A small multi-label audio tagger, trained from scratch.
Model: 13M parameters, arch wavenet, norm groupnorm.
Training: 19800 steps, batches of 96.
Rows from block 12, named by matrix and row number. Rows with one number belong to one channel. Each number is 500 + 25 x the weight over its row's rms, rounded and kept within 0 to 999. All counts start at 0. Numbers have three digits each. After the name is the row's rms in percent of the matrix's.
# filt: filter width-3 conv, dilation 4 (model.blocks.12.filt.weight, 320x320x3), inputs 161-183, a 3 kernel for each
# gate: gate width-3 conv, dilation 4 (model.blocks.12.gate.weight, 320x320x3), inputs 161-183, a 3 kernel for each
filt.172 092:497500489489501500502528488466499518510514506503500502412440539565435502502504488500502493501511502501491499500539506494501493459500497502500474491500491500515506502500501450500492499500406507500498475456478
filt.173 100:506500503484489499500469500498525506382477461492497498507501529548495508501486438531533505499511513492505495482496483499498500367500500500508505503499492472492490507494501449501498421509499497503478501513504
filt.174 096:501497499474514501512490481502500502506500495512495519487508501501498490498615498495483499493504517512474501509526515518500487501499500501495477488531498493496503506502500504498490504496481500526498464558519
filt.175 093:499503502499502501455517473500510489416503476509502505539500552489503617500467501428514500522531503516539480488500519518524502498498463472502501490498483496501503362522491472502478493573474500500473535499520
filt.176 102:507500497498501492500579482498625500508518522504592520498499499508522497500500497503501463495530499507588496488544490505500496495510506521500498508594490491516493491503501493494505508505500509500505499497500
filt.177 103:501501508509500518501500545502505499504479500522530492547500564513499533506550536515525510513564501503550534531483515496509503502500500524496525494514508504524529486489442500478544520517513515550516583540521
filt.178 103:502502497508500495500490513506525499497499484476319500498509504502503515500493485501439481507393499500477501505507491505500500501500499500480503519508505520565494511499497500574488492370493503501471509499502
filt.179 091:472500501491500441587535518502495491498520499521496485521519379524496482499498510520502500543541491500501500498506501497511579499500504501501483489491457510461470546510491499502502522498500515501492525499475
filt.180 100:504547500550500517513501491469488525487531488511501500620412580536485504566500512499492509518500504491557542496502521504503500500501493500520503498500501496498498504521453498514503504537497507512497564444513
filt.181 091:494499496528498493512554499499494459555518502506482505562457409573508477501512495529481503500477495509433533502501463501506495499500500514508506513500473479501490500540483472524499517467541593494501500500469
filt.182 111:480499498504506509484499486490507500501502499493524517496521507477506509489487470409441501498597535508498525443532498492509502499595503503493522494640501493474479488506477496476478495487513497488498490493508
filt.183 093:499503502430460537500502499451348505507465500494481497499501499503490473483507501500479500507438498460418534487425497503508504500500513470502500453407558460495506499484495481465559489475498501496503500504537
filt.184 101:502502501512465494491503498502500500441555489525491500503510490507520516540495495517500573502517500528465498528500493499514498470500496509500505517500500501502503498506515506502502472489495477511506505502503
filt.185 094:489485500501499502496500524482482453515500501500500498502466495501536499489492496491500531454495507500465452467501495495490501492493499500505506443487475503541502500499507498481479488494511477501473432407485
filt.186 096:489501501478504542447497506482500489510501489502498500495506505499492480494555500485452516502497509500476503493512456501502478500514496506470509503508500506499513471499501493517500498449504505497498476546498
filt.187 101:496500497510492500505440511500465476500497501499474510512506500500495518501475503557460515503444499500495482495494481501502500501486483508485499548499499479476481516453488455500456504444498505420480523449503
filt.188 098:491502526503506430512558498500539483500562501498496499500536472500506496534495477511524497514495483493511500527495498500497501500500500496518499503492484506495424498563488499545525500590502499507490500503510
filt.189 107:460424492472480498493500501500495503506468500506613534515499499516500503501499498501460538500500500495500501492500508496501471490500500477432500424459492528547534498422482500497509476450495510496500506439500
filt.190 100:501492502502491499500533528493501451497497499493502502436500500490502512502514502537500495595502499503513499500497485525519514489487500504503525488494455503500458498483489498521488580502531547487499498505573
filt.191 090:507502485496501500495466396403514515384459505497499494462506530501494486539491426497489501496505492490503501467502474500479500490500502477502457485509504476509497317486492471485492477479487501497499523521502
gate.172 087:477485498502500510505495566573504521485421493489505503510503567476497509509469501497507501504505512491557471523475508509498502500496502446500473500491506538531507491468500504493491500500502500500504500494524
gate.173 108:501493500490498509504515482546500491493495497497478499508501493506498500595510502503512513518524501500493478632547503495506497508500500436495499523503483518500500512568497503497497496499480603502500512496489
gate.174 097:500416499449420475475478553500513500499500465486512499518485517484412552473487490498417490501499602513501508500505516494496499504500500500487494496483495503477493565483513500500373488495499500495495498445561
gate.175 088:507503456521501516488473599509492529513473501494595519523477523473491500498475501481461419500547561507558499506495498493500530539500500511515491504483491512502500507478514490459480505500517503504496491500495
gate.176 103:497500499497564497496500549526521503478505490518692500541547499500508511516524537512517513514614503502605475517546509508503499500515500497500500502556491542507526488508544499493496499561500502603495532499536
gate.177 100:466415454499377495500499510510493498449501497497499515499484500492498497500497501499476499561503504493490488503490506501500504499500501481410491492501493516485494502505499359402428479406503498494497493496500
gate.178 112:470425494494459456508520503534506529477500497502504477510518504495497500511399479478459474508548506491472499515500522500497502497499498486480474501459508537532524499529511490486486489493473495476489502474500
gate.179 090:471504499498501506500493389511525512429528499517499539527552500479490461502498421465505491516499583515503530489499517500499501498499499493502500501513500512501518484478499483502515500485500504508497501499510
gate.180 109:502494493493493500469493502500506509512486505518500558489652500485496519483488499508499491511498515502511497515499510490500508499500497500486494502493500505481501508494507507501482500487498501462518497497494
gate.181 090:500485468506456478505476454501496497489496355485492500499496498500500428505477475502437498537501500491505513509469486499451498500498499501487438537492503541493498512543468498499467503484502505512500499483502
gate.182 111:507503508496504496499499493508504523494502523518571553499499500500497500504500500496458483501515507497557495504500493497564499500504503493512500522504524522507547487500501498500499453502497500501517506493493
gate.183 098:500513500460493488531500476513499502572438479493500499500497573499500476500499487500495501559504500486501503517500501501524500504502500476458415501491441494488491593456494496499503482499412531497446497514501
gate.184 110:480499490500497504501518506524501512557442498505513497473567503454530491486490496430500502520536513517500534593501533616480521501500501464495486500490500497532499498503526502411501498496502495506500450563492
gate.185 091:476488501479493494510559525498546500493504490500544517496501497502514499534483509489499497513564529500504496522530501530544500501505500497488493494498500500496500477541498499460460479499509513482498524500514
gate.186 099:502502502487503541516510538501486488501517543533505517467528539505521497509520528451504509495499500499496500499490499519517494500501552510500530500469494483467505501499539492493500509496549500509502494506504
gate.187 109:500502450387437494466501501492500500511487499502515500495500506472498496509503508436494495535502499514514502486461499495498484493498499500493495504483499479500511496501496483505481505501493500500500503503519
gate.188 107:494499497509387505542498520507441500483495501497502492500484497491500514531501519506430467489500487482501416508474499494501502532504506466466491498459498521387500500442516495465512481502467498475503478470486
gate.189 104:475441499487455383567596578500502502515499499612567542501500493499501449501498499495500497526500518502501517500506501484446500502483488499499490502492502506505500497499500447496499500490499500450499510500491
gate.190 095:416509481501509502495509596501472532438478489500527491509504510496508515542443539502505496499542484502556406493489502487523501499507553475500471506500502503478546422491540485454500465581417497509500495497493
gate.191 091:498433501499503502447501506498498492502500490536505499498600500503545477402499511502484468524505529529503494495500495507497501500499502500459486501500501489498494493500500491394500517501490500497504499503561